config.toml
depths = [16]
widths = [192]
init = "orthogonal"
beta1 = 0.95
one_sided = false
epochs = 141.2
lr_schedule = "wsd"
decay_fraction = 0.4
Rows from block 10 of a small multi-label image tagger, named by matrix and row number. Each number is 128 + 32 x the weight over its row's rms, rounded and kept within 0 to 255. All counts start at 0. Numbers have three digits each. After the name is the row's rms in percent of the matrix's.
After each channel's rows are labels from the 100 images, of 14976, where the channel reaches its highest value: "responds to" is what is common among them. Only what is clearly more common there than usual is listed. The data: rendered roads seen from a driver's seat, with toy cars, trees and houses.
# pw: pointwise conv (model.blocks.10.pw.weight, 192x192x1x1), inputs 96-191

pw.173 107:125084171064136096061098101116121129121097211134188145108105109180113129144212125047144123144127102148139134100165119085138140109154113152097117147121134167128086101155088141066107106076148143177083131030226126113134135172150099145128148118152128122148103063094120115119102116102231099134
responds to: bends left

pw.126 090:068139046073116117114125158131147111073143129094130122063099145068103104085076143163158090150080109150139046115109150183067116104134188075168121099141147105094138102126101099124152187143110100089175150067127112155107140136090063103172097112100129111101104093238164137080122065126149128164
responds to: lamp

pw.124 102:141107155181089087145113116127176092132118126105128172116117161240102178098129145053118104148115079087085125164100116103124147108115204133201090173146099131110128128118117180109146150079087118088097107109084173103116134120171107190215121127114068116191181145136104069151084160112104152143
responds to: car; vehicles: two; bends right

pw.132 110:148134134167130135161127110146121103094136098128117139113098126128109228106131110108127157144129105156207123158223132116145163120123092093152066104100121075138074136109120121089160149161107113137100145145126151221120141143169158066136112099098126134114088082095157139135151153121131079081
responds to: bends left

pw.162 105:123106146168159144157141156153129173139139034135109104106105139066123144161111104120142135103078103121199123177134178146160137167125187116106064160179215097171130110154139164201121155185166123124084148112100092079121107159111159154147103137164107114134130169151101147130102101148141134170
responds to: dashed white line

pw.3 104:106118068136087149141099144127151113164142088119118113130056158093161160103123097108132125082075096113126130074073129172090167128131145092136162174140107094141114100092129217081091086121141103188168106122093127063124094109150138177088108180113145132145066097126109109110152095093147151129
responds to: bends right

pw.107 080:159084151066081182072125144175138116137145119135121168148131127102084103125130099089121116167136108078117122143093087177115056152127095199128111092128124093157127111094132163155048145141116124126132141068058137118069124157179107082077139086084202081102141174137145113120115168086153193107
responds to: barrel

pw.123 091:111106117103112111177155087107187172183136060089189125180124093114111170115078163155132063121162119050163125108188092117116135121138170098116101104133133088140077117095134104158120129131230128079104131099098107116164157176123174174138102154092127187149076087238085089109147122141131114168
responds to: truck

pw.183 107:067099090163152080079119129153166143158085093102121111070140123128146145153124120128136128157142171131144217074141156112148111103093160114157059093130108138116085080181161111171157102130203131100088128108123096149167129085213126121177118152090128178199132167095092138096182196148172124126
responds to: tree

pw.139 093:174085070131160123094112132166092200158146136104165181075139161084126107081131176096137124166106140134144112112119112197108112131128135142111125099072097058195128118075128159120121072115190110094098087193105104101150155113117139118143104102108125129159106145183066163087138095109143125096
responds to: barrel

pw.160 100:181177123113147179136154106138101110127098128150099096184169117102189151148112115113174088123169151135135187122127120184120137133159098088152075103134148164174138165107106122131118158175114166094069145105120105180169125120116183140155062103134108126150114116136137163142157110164218107059
responds to: solid white line; crossing stripes; vehicles: two

pw.96 091:089096106099131095124105071050105111122105109153141058096130198084182097117153109148072151137131135136100142133104098139146114142119084113132129163122069116088121173095121145080104160106141114146122124100123148126097160119124149087103108146083195118140113172111135144134140071147151085156
responds to: dog

pw.113 119:086111092133101100114102198095099089123064186131158109141082123128126122101140150110172132074144167102139144119114122099138113148132143112104079089145090137122152129130100162132149105083107135139136109134162133140066172114152074166103203131118165154116134162169103111171110084135145067137
responds to: truck; vehicles: two

pw.106 097:108093084066130118142130140123167142154178151148177106102162150098117169076159188097193160164113161121151100136095157147128124205136094083108120112101097143160121210159146095137153136159130057163123105135178175118119124131156062073184151075179120180122140122144092147186072139162124095115
responds to: dog

pw.166 118:108206112065076181212125170154167141156081098140108185118153115174085106171122105156119171147167106125188193175140135136087119148157103150120093121125075139130133157134140146120074112105147134157129199116209143154154139174135142092140136123167163144091159128131127202123113144167135161103
responds to: lamp

pw.161 104:083185110144156080098176165110066153060111117173123142175140128091149046099122112146079103068136154190098144154105073090148160145158166076114113116160099119104118151106135121116083154076155113077123163132092144084165153153133143176105136136158106100138171168109095102124147192152134113073
responds to: lamp

pw.174 100:090093114122131152137099156140110137132059084135095151126153076126173173114199173102063091088088161113134129135138169141106088166150127088213141179135134106080161153143136114138148146135086111101103131127122122120148166118100105141144106106142123152104186163149133108155082109098062133062
responds to: vehicles: two

pw.102 096:118134146073205151121129111094144157172119071171152114159179100099181112162110104097170085120084138147103151140102095139122083200113124169164125123120123149107161090119096167155131145160123074078157180088168156150147097159056133126152069151159138144097190069105144091110062120156132088150
responds to: dashed white line

pw.158 107:146152100097141121117110154132136187154103132129132136141134085137094202096110098190103119085118107067199115131091135118123191155177101116097152183127114074202111151076067138095117115131140144164105167157108099198086143071125155071201167128179120099088121097083152107139129139150129143109
responds to: lamp

pw.135 103:188068134135120159125153152113130116120099077085162083141177122126136109156099134102132095116124156090148074140090078095114169132132139111094139168143145104127088112160097122133065134131145091140107145123070130099110076060128130124122155101149128160135130088180121138140158185121107093072
responds to: dashed white line

pw.129 105:140140144121109108093163102114116098113143089123098098129113086138173150164087130105043162112138096128173190140089149136142154087169140111084134090133071101130136074162090072188073100151157061122139092149135131126105106146164099150106092118128102132122184148102067137134138116095143112159
responds to: vehicles: two

pw.134 110:154146116101139122143115147195147101109140135108147151148061138167106164155100112116179093104086154113113171094121088134161084124173120120142173148090111113097095091124081089153138104149141078124034111065111160047100093105105139086133140085137178115118124120059114166127038088095116095086
responds to: tree

pw.142 099:146127112112084170083105126150152121158131077141194165135123083110080162173134097149106134166128149076149109083098154151080139114104103149143083086133178130171108166153141154141102184120183196130129130122073098157097129108135133128106090105124135169087156123217138121099135153108124125078
responds to: crossing stripes; double yellow line

pw.114 089:101187142081097142135128161166129194140147119153132165141092126137165132180159155124049166130123134071137082168108100112107129121117119136170172112090200137187107160089100172119172090159142142145105162175143160159084122176172147127135066174088122158160132068065199081107131150188134150163
responds to: lamp

pw.4 115:156159104082117112077180116134122125141132127104121141150118109087137162110116104123116176113125181099197174130157105169102122133126103097137114186105136173138160109110118198091111121106152104144115109137118137139121149113137053115121124097160149114130141084134116090114119133105079136119
responds to: truck; vehicles: two

pw.5 099:097133190075163130166096101074141167138186176105141178111071163125069128138168158074144132129166138101154151156134030113164104128104141148119083084156129124118109193080124165110142100112133138141095128087152100099133156112132109157091100148131162111108133127167089147111131121062151086102
responds to: vehicles: zero

pw.178 074:155127121165110109204128160132095118200144121105144148133108137109111090170125071070130094125118139103141169064163164121125109158139151154132154075194134073126134139074139060124119167163118132116133103169157107129104112179094141118109116137138150158127160125168157154104053086145098078124
responds to: pine

pw.186 098:117046140121163111163122077096198118126130077123119116158151179123071137131162115136170170076108116148115146143100126137120091088133172073124115092198122105112134130062158134116106082102156152150099099175101116115122134172082114097095122099098040154123069104177164167103133060080146135130
responds to: house; straight

pw.91 097:133071102097128134110144146157127125137140110013090078139059133119124103120123127129105141129045162111088131081117138145116138123166187148152124117186141114076134108084118065130064176161110109139168149062107106176079123155097109113120058093106185113096061097080125128171118085104130112114
responds to: crossing stripes; solid white line; tree

pw.144 101:094107094101148072153115109114204121155110132122175114073085154092089138096165159195133120148119116094109208139082096065105202127124194122088126125132154122080127160071112158086169134159131155194147128122120132149131126101117123097175138126160164144166106095170147166087124118138130104084
responds to: house

pw.180 089:108107114107116146129134147101139150134066106158090162095166141116142132177137151199071132099098144086149147176153071146113169164126063120088121133175123137097137212150128160086129179128147145160123095117174169135099173134111125127168139093160068145097127157121122129135116153190148117082
responds to: vehicles: one

pw.153 105:117097175034136062112077077119054127147082141129124153129115145055154178155135074111159166114121191084183103114092186120064101179082120191161130101115138167122140241134165115135186106112115114126085092151117159115143102132226123114146146171124165151126117095123140121137099120139081162111
responds to: pine

pw.98 098:069085115142122105092142089144100090108122113158078226125120099117118160083057078124138103165135162115164208142166148140144178165128111143133161158152191150136119144146147135168105116187102086149140083092195185130157116165123140147047183140117121112118096118131126166201088131107100188134
responds to: sandy verge; vehicles: two

pw.189 097:126162095088167077114158131115088086104156168164140156181089100147125119153129187085094137125188175076143099113149109133111129079188084115132111138167182156136144146131127113110066180129089138076217089124114166099112174120071099146148107096094090148095072132123093160123082113073136103086
responds to: house

pw.128 106:152134131118117137150139106156114125084110096106130082079091090145128101135113126054097148182091146123167132106112111118141179121164118133184114152129139125113147076113142135197141163140120122126112116218121112188159122087138119160112109109132154168121111188088098156083094100151181075157
responds to: truck; vehicles: two

pw.140 112:137174164073105091105112124127114074088220120080061159135084159179090168079115116124094152121183070122203127119227170133160113170117140114163124113148113085163088120092130172093146120150120153079103131120102167197080081157101114131142116112130092107113132131096080152102143099101129161111
responds to: bends right; vehicles: two

pw.100 103:168170110130106193114123123169132113139126066098120126113095101133106106087090114154194078162121067110161161119124122113137196146166177151130124136121101146148180108107082195073127118087093137116083119121178086085081110123163133113140170158131190128140109116144087113144088145178129091129
responds to: lamp

pw.2 100:138255163099113118127105107109103146137136141129114144124137107098144096111134092161120124162142136144105076118112120143109123128103185124140165190136118147141138159096122081155199137143114135135163101097135076110071129142122085071128093086104153174105105172153218134132082122164063177138
responds to: lamp

pw.130 096:138150052135101183141155083092144146113139084127126145074140153127128111108149119120113150166071086105079087073160089103123159122161137124124120102104123114169112190115168121082117143123095117098163107099102153085146107118101126129128142123098127151143142150128156103016122135141087056141
responds to: lamp

pw.116 088:097104127123099142163127138132149133103126132083127168111079160161119151126096119089143129138166086193168156082112129115165148168133080146148079148104114122141187075118106000210107092067100165099123128116120130104140123108135149104175125138115170201125148141142149127109142085090134148136
responds to: dusk; car; vehicles: two

pw.105 113:139136106146116068094117161110135119098153111116125138130088115167155055114137121110165133112159132183138129099155115138148110175142159147201062131070133131121078147165133138101173121183104133141124084054112121149132107166090116083101109076146163161153138123151096145150173139098126140165
responds to: dog

pw.111 096:171153105124153105124125118109100105174149114132123092131135097197124144134111148136144163088100159123157091154090170163075090112180106149091135103123142144092095114151129117222061098102116056131059153167084095108108128146204148144089125145108097114158143131131132181141181104179177080174
responds to: dog

pw.143 106:106103109107124106136130153121112165125151139127123172178135194148144116135075199111119149076080144068106062087148141172135063131112133067108109147087112114072133124139100115144099089117175117138110083082162077139122138108138101142101129121062111144094111109167081101068188164120152071102
responds to: car; vehicles: two

pw.171 113:141152148136109117142122119103146121151112165131142147124132045082107242168114100070111173123112098128132135074126115135123141127126152108093091127111167107088074088143132168180057132136099157122139109085107142136153136090117185159081031092092159093159121093138140119188143156087100176148
responds to: sandy verge

pw.175 110:131175199115138112170129090140120162107133207080114078101158149118135128091136093142136097204164139131118169186198128114129079103164110137123095116154144136153097107170130090153170112175122106146129198091070118162098135158147087110100131118090137168089107108157128152140153133160153131178
responds to: vehicles: two

pw.94 102:056106147149060170130138179129118080135183149167089122131132162185121175141131107126175108140163156168155143144050070155131124103113130160139137193152140140116139121066132135153127150110146097121132118149095137108160119117120118185117143145133217209179109149158191118120090109133127141105
responds to: vehicles: two

pw.122 103:174131133144125127103142160110103102139137170094189119085163117127129169122140095125107126092070123135114053095116147131124143107192165116126189197154117110095069182111082050155168149159101111119136119108136163133135144138092157055170109134142141069086075128126121158179062148153138212129
responds to: lamp

pw.157 095:209134121107180126134181107121146110170108164123097117177105129115119101127101163082139142107058102128110138044114162109119086154166090171183226094122123076193128150098162170128076104113111144106157094111113111170165129116115138123089089113139110101188101087138101138102141152093115156062
responds to: pine

pw.0 096:146144133081121153097115124126064170122099124192124128100123124106106137189122099178096075133092113176148116086171122129123145098139099135163116158126134093070087084240117093134128163104120153105168156160095140127101158215070173136130135166107144163132109107158093121129141109145095117165
responds to: dashed white line

pw.127 091:083092162087103105115109163093135143107117121153147089103107147111177120120160150095136137108114106124096126080128112089100172138104140118131146122109103133094153162129093000164163113087077157194151115108111119152078163132104168165162094125102149114099154143124138112152137150146105066150
responds to: dusk; truck; vehicles: two

pw.121 097:115162092074117129187111145123081118145166112109134130149149078113164148167105153117132123108127114048142098130104166123178076173104161114129180080168130109126080133107144150149174122173136192132115048078107084154191141123042092083161059114147068162134081119128122160167124111159124073079
responds to: house

pw.93 113:115113123133137109065102093103111111157161124128147157148141095138117149179097126156128119099094125091121106106132136068135105065164126099118110083098104139177106102158116140108144090102085088094144178175127150131100131080071175084156050074188088085132109097108124125134110145159151102096
responds to: car; bends right

pw.167 106:123197114101106083112138121090113080115082140121135137102201134107129180215140108087163087111099169123155118076151135106149106185183099180133136132149098118086078116089145109035141149156163131113109164076116139077165152079138109126179151103124204170104161120141084124129076199165129116099
responds to: pine

pw.138 099:157109212115090118157126144148060073163146207170209119163119141150123148089108149117179111088159124114101126118025154120031114088123117103128097084131111123145172096107102127136155118118115131170134148131125095167164122130178168196087120148103117206102117078174148131083152132107131093140
responds to: solid white line

pw.141 102:076110121092098087156119176110124175105140128125176121197101114117129155092160123159135108119091198079106162123066080113125111115161152101124140127160158117156074137132194183134138167108130170113079107198152138143086101147144150090067052148115206120156112144134121163052139130119072122129
responds to: vehicles: two

pw.1 094:145103099123153133161064120157110122098116128134102127094092146197113124149079143179161116166105118134175112172227075131114125179165174153158093157154122139133130140121117236146101127164104078118073137144156144129146129182109095130074157119179107102124188153161141128151137137149126124197
responds to: lamp; vehicles: two

pw.131 097:104133231076148102147120157164095114054079172182196087094058143168182121091108166143151133187084138135088157128140178092152158124150134143123091155119114130137161126131071158136106089126174111096131173109136158111160141093156140079153196117161070178101205139048100120119114094115130130172
responds to: bends left

pw.184 092:096185105114118116126142156114127112125087159094197101106129171139179125129122135137190130107077101135134097177087144139119140149143082147151176128131160070205082103104119173123112187127169125138172111145099181129156102203075141134136152137166094128068132090092169080104101122144126113170
responds to: crossing stripes; dashed white line

pw.119 115:114197159105141122150119147109158163124114165114137111152132106116140118166127131151160142105155197155151162118123093136116107120124112160137119173110167166197119136096156107236096163122155128104133064101238104098154067150154085135122161171225106120133134122134112107121129151085022152139
responds to: truck; vehicles: two; bends right

pw.103 092:156140129032089164160105098157137130117180100128169169122117132145173119141144091140107163148148166096172135110105096130171127086089128130156143144131116182126136136057123148087120112137083120106126119147087118101142162118130175091139166138179132120084136142142128148107101164210087109154
responds to: dog

pw.176 092:121124170101199123164120137114105112122155141101175139171068122170140148171143175095028090145118140136144191141136100128092119154163161117158128136126156098089130099122082127164159113149134148125142108054098105144086130166117103162169085158111096095141103151089134120165184120089076185132
responds to: sandy verge